{
  "dataset": "small renderings of single solids in any pose",
  "horizontal_flip": false,
  "layer_scale_init": 1.0,
  "conv_stem": false,
  "layers": 12,
  "positions": "conv",
  "pooling": "class_token",
  "num_labels": 44,
  "ema_decay": 0.999,
  "max_steps": 14200,
  "batch_size": 64,
  "epochs": 2.3,
  "warmup_steps": 280,
  "weight_decay": 0.3
}
Rows from block 7, named by matrix and row number. Rows with one number belong to one attention dimension. Each number is 500 + 25 x the weight over its row's rms, rounded and kept within 0 to 999. All counts start at 0. Numbers have three digits each. After the name is the row's rms in percent of the matrix's.
# q: attention query (model.blocks.7.attn.q.weight, 256x256), inputs 128-255
# k: attention key (model.blocks.7.attn.k.weight, 256x256), inputs 128-255
q.137 110:473517499510542503473486483482482486524461488516484538462496516462492451495496521476504476501528534540549517494481496488483570483515455501521522542515511527490465515512445525477507529477474492461508495517497513488505456499523498507478486453500523476491493503532488487518541506516528502445488491508488487504544470424524500479559531484485512498461490478510468492475541490522538505556486
q.138 105:482525502534516508504487511473457484533522484525492525453483501497473469521500518462458507520513520520518452511508464483491488494505491507518492553476490519485455507481481494465463533488527531474505493471524526476473505512502549483515472484528494518514512445503522490478515525467514527489543517516496521510517459481522433519531499475478466478506533464564477491474521499502487506537456
q.139 125:472481528515514540488451499543527473512506476477484468476526454546485507529513531506510500500502508504536489515527489532504445521508490500466487495496484473526504433487494529485491508532510511513498489448537490549492540488511533480471513535484514503533513469500531517505512505497504479508540493489550548531518496521476477498488509503510460496531513487492507507483497494516447475468460
q.140 095:501503512504505514540521509510481494508509478473490491511482494556488525503504490464473556508497486491480470508518493520529429504459486493508453461507479490511491468490532475503500497503532518539502503469556493505486542522486531492517482567485495514516511500491526506480475489493494501542516503485515551513449531562509467522467499496509485499519497504529553507511469513494448480480449
q.141 092:516514477470505487484498490497518509509491535518497514505515515446509495490496487530516467484508515507512542488490528491468584500508505501492554515502522506491498519523480515523515488498453477478508509529449514485515437487503474532492514449510490489490497512512460501510515510523508491454467494496488444498554474444513542475521487535491528517466485501478461520494545480502561515513543
q.142 104:485523485517530502535495507523491466524480463471483505479487499523509528517515478491460560506496502513508489501545514508495504492435471512483498476535486518513487453500503496515509476489504483526524488471566494544497495485515536492477497533468495485524537500513493499485505502516500490486503510466527552516528515525535471482478483530530496518475470499525559539486520505529494465491418
q.143 105:539551468496523473541530467498495495490490514492505501536510525461506516478482479503492483493465495506498515531507517503478546479493513538524526505521475493474512546501501486527541483462505453488528530576444517467491462468496483504513504494469499475473510511495464524483483506484487513476443561499471461477507501496523553480522508528492559474475482498499507472524540497485537486558518
q.144 102:508514485488502474494541489453488521490481514524505535513481533439509472466477487494501477487504500513495518496461506476486578483519492496534522514505518520474488555520483492504513510470479486470506510556446530448511452508512475523514488443518500486471485526513477485503513505508510515477455513521461449475497488451517522488536502487477534500463484507499471497505511495497569527551542
q.145 131:477478534512514544487456499533527479522510486485487469463528458549481504528513529502509500506505510506538488507527490536503451522503493490464481489493479469529496432497491529489495507535501516517498493451542492544488540494496529481474507538489520511534513468493529515503511498489506475507543491493556542536513499521472472502485514502508456494535511485493507504486493493513438477469464
q.146 084:494449520489471527477481513534543513488521507478503479526502482540497504505514514524529512487499493472499513495489499514513438518514508477469484469485527482524530473505525499515480490537498529528470482459518462529507545503499487517486516531501498511498485525492520499516499473521496478531513452496507511507474532526461513511458497492510483514528508520464488511508438497490477509426532
q.147 110:480475529516502535478450512543529477513511485485488467464522460554487508529520531507510501509509506503530490504520490523510437522509496486458482494483493478533503441488496523487481508541505522519493480437551475550495541496502523482477519537497506504532506468495530511514510499498507478514554470492546553525509499525469475507477502495514455506535520492492502507483487500511441481457481
q.148 102:532543469497514463528524481480489497497489515508505517514495534446527517471484471511490487487474509504484522500501523488471562477487500523522534513522486514483494536518492494525534482459484453494531525561453522477506444479504492504505507471476494480476516518507452511485499506503498507474443540500472463473520494472535535472520489535498551494462467497501509496503548494493557502546521
q.149 089:532547471497497483559516488477474504499506507525517510511514522460513507493479465489479493527483496515471498503510515486484531487452538522526520526518467509476487531496492493490512487473501471469530531557470554464476463490465518480529494481506508505492508471478477507466481516447485520482493550510483473484510494496536513490521492531479520474490508479522519497502562512474528497552495
q.150 123:462499511523532518486468501532499468525498463470482476472502469540503503521514506504499520500506499515530491508532486522503476496482472510468483487511482495529497438501484534493499507509502497528508478459564483560507528484522532475456500539470517494537523492511514512508515490512507490506520494469550551532529507523500475486474498501521474498510496487496542524482498502533454476475438
q.151 099:521457513495462528520480517540525501497517511485498468521514469556487535521508520495498517516493487469483487503513496515528408536481520479484467468492492463519519467483533480502482483538517526520488505455518484521480548514460506507524527554510493528518503477472534511489476496477490487532545494503518532521458525561467489523465485508526473505548513519498506498517459504474438491442495
q.152 093:517481498497490499529513525515509502478526511490523475530515492546496533517517487523492528489467453479456489513533499501522405496483535524483463449508494478513543486488571477501484469514540492531492503500496502532498553496479509466508519552480491514509521509471505509487461495501465505544508517487510531496456536576481492504450475534509506508522508532484537496517474499487454507446504
q.153 094:515557478511540486560516475506487492508478476513496511479485512474498509502486482462442515525479516537497499491512507507503513489445501513528495500519464515489467502489485483493525516464501491475545523518530510480473465483480527496518480514488514478509516469499513510476489520461492500485493545498494510491512497525536483511531512515492509476478487482550542484493555523501506474565451
q.154 117:514509487485512491529514488551519502467502508464529464540525493528507533508514487538516495470474457468479516543512511525512467497480527544497496441509485457518566493487538497523520470511508472529499513530487466539512539483494479477492525552449489490494510525473485522502461480503466500532465521484504518488489524556484553491458498539517541506520496518450548476540495517491482493463511
q.155 130:518519465490493454508548500465473522477486513516512531530468542446520493469487476498493502487495490499469511491473509463497555478497503511534521506504524536470503568507502477510510491466497487483507502549461504458515460504513468522520489462509485487469488535507470483501490499516494523489452508509445461467488498481525530495515494491493544506461480518504495493517509505491564530533531
q.156 091:480450503486474493427488505501527522471485508500519490479516492474529465502504511555557474504520488505504536464479504493515525492536502483467511504486528515523511491519464532484488512507460501489486471486506465525530502501527465494463534437511514494509466539512499469549516474523511470502501438496506483492530485459461525473480503485499499534497509508446475507489500490524513535472550
q.157 086:483527479537514479489499490492454492497487462534507490466508502475516485510493513478506482529500508525501486509513470504499528475499494522546495538493454507490472511470451512442503540472502497465516525528514492494512495483497505428522507484497514485521487459490509501505495506445503512498505537524501507483520463486518477507535528460499499477517512476528506466503562515523491490562459
q.158 097:562499501449485505577517481526548510492506529491503492569524507528488523474494477501498488497478489486477530510513527497510449504469534510489489459535495475509530506521539486542504474495492460499514514549454525476481489495451479532510514536488523503475508517482489515478473490485477487518488519492486470499451568561485559484476503545488527486503489510473531504519493505466500502488539
q.159 082:524482500456494522551526490495514524514489555502486510548492512508499525476476475488497498477498492480477531510485528501466494537459494467508525458530495487500491510531538484548515465494480490506508514534427551465489451525455506564524481497511494514466513535472481511460501504510492493469481530497486463510456524509516533495521471526509533515469474522482474513516479487451517519511550
q.160 101:483484510513481543465507496491522518545543468522452503516503476570448516506486532506506509516479455508504518500540540516522509540459448501497505485507515468525472437522521521514494447552466486522445473522483563506521536513472457464482524498481497519539541503535510485466493500503480463498509521491538500534512525474525448502501481521486481503533482502538499523506557471530470511494482
q.161 101:503520478495522467537504505517476480477471528463541497464484524439539486490513461501486500502520543508508488513456481473480495457529543488521495524490489543486504560489467484491491546448531516493549517478535426496481456496522536527521490501525493489460451491470497517530507491506508538517483465520457504460482463534511557514516517477504514510475525498467517467494453540479518505505519
k.137 102:525482515481464524461455519473498519490487481495493476497507503482498523500520469493511509520489476518517515457490525504483531489490503498491468482495511490479489481501466470474518513446515495453519505482519476490532507453480505495487515508495513484495470512507531477488512500470498475528521534533496477525524452523475532450479507475517494489456531524451483548545522545493554503513488
k.138 097:526507498492473485443452507497506535484499479457519487485540516481496515498496516487480504520483467505479500447488513512497569498490529508508449471490486490495502526538425514497587481438528514486473494483528466460534494488507524517510525505477486488499485526510502474476498467469476487536458519530492506512497485492509588511484478507495508492519494518469490483533492509483540513498498
k.139 127:467541489481507450473488485519482498500484534454517517492533493499506479503509549512481489510519511532529519492504514529500478521475540487477520491489487534483496541505417488492538485494512496473479490460462534525481557531504502534528508444535529505502539539520493523511511521488519463470460501477487530494465483517524554487507472529533475534527492462493493483492469445497494495525486
k.140 091:459565483475528454516512499515483508482499484462530526505508503507481479487512549501466486499498530501470496500493475510493498544491514503507500491500469516496513554523435508518530513505517506517474467514499499514485507534533505526520531476498504494484539515495491523504495480495507505476440476475476529490421523485519551532506489503518500545556468491550510462488470486498480518504498
k.141 087:542428524516486551503508499494510493520488503549482470504476506480525510512494444487519503476514475499503494517510510477490493458506476487501499501508516492510489464465566484502467502486465498498537537486529495498491489466461493479463464534489493497509470474486509492489493524491508507512574520515517487500563503519476445457502506462477510470435530508455506534506531548505514479489497
k.142 112:462514498481496482492486469522471528484455505467520501501481504489521489511504543514464477495518523505463518497498503512474511529476503476514505456475467528498460548512436488514544515477520527513489453465519482542517536525509500523505507463507513463498544504490512523495524520484523483482476481466477523502429496490515529489510483458523479545517476503506496472512469533519511507515478
k.143 114:508450500522490549517511511472497509498519460545496489519454517475496509495476474493507494500488487466464482498488492479498542493519442518522493509493511476495488481497572512504478525498509515512504493539539481488533471475509510442463476514475470498483471467484511474495506482507486536512541514520520470518529505463479438500512534468454524463462499517510492525497550559510538507492525
k.144 109:530456512518491554517507514472519499502523464540480479502473503498492521489496443484527517496476480469488485502493493477492531483517464521515481511511512469508504452499569508501476516490487497518518515527533466474522455456492497464470497550470475498501457466486510471490492476505480525533540513534517457513552507494473455496496531480471521458468512536491499528516539545499513502486515
k.145 127:474544495479504451478486492518482496497480534452516519491531495498509479506507546512478491507517515531530518492507511526503476516477537492476513496494493537484503545503414484491532481492507492472482496459460533526477561527508504537530507447531532503501536537520493525507507513491515465471461496480487537490465488521528556489503475529535474537529491458490499483492467448489489494525482
k.146 089:482532500500520464508517504521504479516491550498499519489511475534508484501515523509509505493522516523534517520517499511510418510496518482471537514504512525507518505479483498496471481544471481491496506487447550522446514533496481533527506476540535523509526525505478522524496528512517478471482481471494522477490505523517501507503477536530477528527505465519509482479467428490447490513498
k.147 118:469542495478508444479488490525487496498481539458510514491539491504510479509512544511485492507523510537532519494508515525505466514478537488475516497494495534489501539503420487494527480499505492473484494464457536526474554533504498537532510456532537510506536538522492528504504520491519466475466496473486533484462488520530554497504472528540475535529496460492499483495460439493485494521480
k.148 109:503440503523484564515508491482500516499510465540489477511451518486507510495482458490506500490490483467461480509491497483494536487520443507528488500496493477508486471494577506510483518490506520523511498525545471492539470477496505451466475530465471488495478462481515483492497495508485530522544509519512467513527509479478439487509532460467524468453509532493497519511539569520528497489505
k.149 096:520446500522486543522508507494506516490514459520496488522463521469501514499466478495497495493492479468463475513491489475499565478516462516532473496502493468506497499505565512512497509476506511520506497516555464467538466470501510469471481531452456486496475464482506464485488474496476536522525515516514491509513527481485467501503519465449526468476494537486495516501524564500536504467502
k.150 124:462543494480503465482477480515481511491473523451516509491517492498509482505502548513474485504520517524514524490502513531494493534475529480492515484484483534486482543511412483495546495491518504487484479460472516537490554530511500535520510447523525491501548531510504531512516521487520467471460490472481530492446489512517554488508479511543471539528491471496492481505460474511495501523478
k.151 099:477539489488525439517521501529493471501503538479517534504534498517499475502519540505491495494516525518518506508518487502518450502494533497479523514509493523505525542490474509504490478535489500502482500489456542511459522541508501536527508471531515520501535517516475514507496502506510491466469472470488533478473515504535515524515479542513493525542481459523510465461475435474465504505502
k.152 085:466514476527523458546529491521506486505517528503495536500485485505499480508479546522482493495500513483485505520506470510507496527488493489519533514484500513507491522504517521524488494566486517540475464529488515508490485553529514500500478472523484526491544468506466491520506495540496518461479461468493523485452547477514461551530492528480501521541458490574504458454502462497474519469510
k.153 090:489492492481501509500502499483470520474492455482517489507481530470491497504490513504474479507494506477472485493482480502494588495511476520530450477480473490492487519520485509504527533448563523496487470492562452494549526482526520485474498502461482478498492479493514481475495475464493516523492502509504495512457512485505521495498523451479509493497494505484500518521529589494554523491486
k.154 108:452495491517521472548526484504488492503506514523495530523453498489501477490460538520484484493524532482486505535495472496508489535495467493522547503485522530488487516484540506509458512568507538513501464528480533520485498535528512481490464460520499520485534470495481490533512524533520519444514480459502516488471526474499433529532520504476492513504484486572490490450525487517479515487511
k.155 128:526461509524495551520514510478520505501518468551483481504466503502491522495488457488520512491478484470471484511492488472492529484523460509518484505508511463514499454498581513508469518509498507526518506538545466480527443474493497463471491547469472496504463462480508475495493485511486538530538503522515461512535509477473443511492530473465522464470503540511503518509537553512507503483519
k.156 087:487494516515500500504495488517523468514498572505467480487527461540513496520523485509531518498531492519573517528509509509515442475483537464470529514518530511512492467460507480475461478556475479480513517476463527529476526512469477507509479499542537512527498514523513515514505545511534468486524494481508503499517473543490495472476499529542457509483543484471506526508480451495456482500471
k.157 077:496484487487481504485460472483498519478525494459509490491514517484466498504490506495483515526485502489499490468470506512504590503493526517540453485484507489483464510518482511479561501449563521489478479507509471471567531483529521471500504511478476468487480501532529456495481476479493504535466520509497499523464479495499535503489543516483497476507506513482478522513519541499554507480492
k.158 094:503471488520523515560550537495489475496509476555492519542455495485494501515472487507535474486501502473501482533512472485520486480527444514488499541518518476515533499486590499511428509549479487507515498545521512501490461508492496473463474509495479517494497462483469487509493476519496536478543490497519508487506554492491402527514523487470528494492500501545513515454525515491500519479525
k.159 078:539468487508505549528542527489511490515523467529490511523470503487495505497515434487521501476483498488491477524512481464499459478532463529498508514522500454514542491482585516543457507499450489521520531518515490489485462472499497502468505528479475508471478456466473520490486482522472542500552500520504483501558538505488444487522510466482533486469483511487513518503506514491498483474527
k.160 112:502467480491481494496509507522449487487480526491511479489523516506539473489490490522542515515512484486520507511457463491509482480530495455503440507501486500529513500484496513492539500459504527497489509511503473521511490503536490465508501485508497521509450537479460508522506507492469508537505494500484488446530499518515514501491502504556508643493471530433464465481472461500481492468534
k.161 112:503532521499515500500492495471553499507510469514489521525477482503455535517501507483458471479485517501468503487543520511485517527474501551488565481497504497466489506512509482513465502549505470497521486496501533484485520499457508528490502512497507483483557465512542486485494502498538492453499513494511506562472498481474485495496496500452498365496531476573529536520536543493514510536468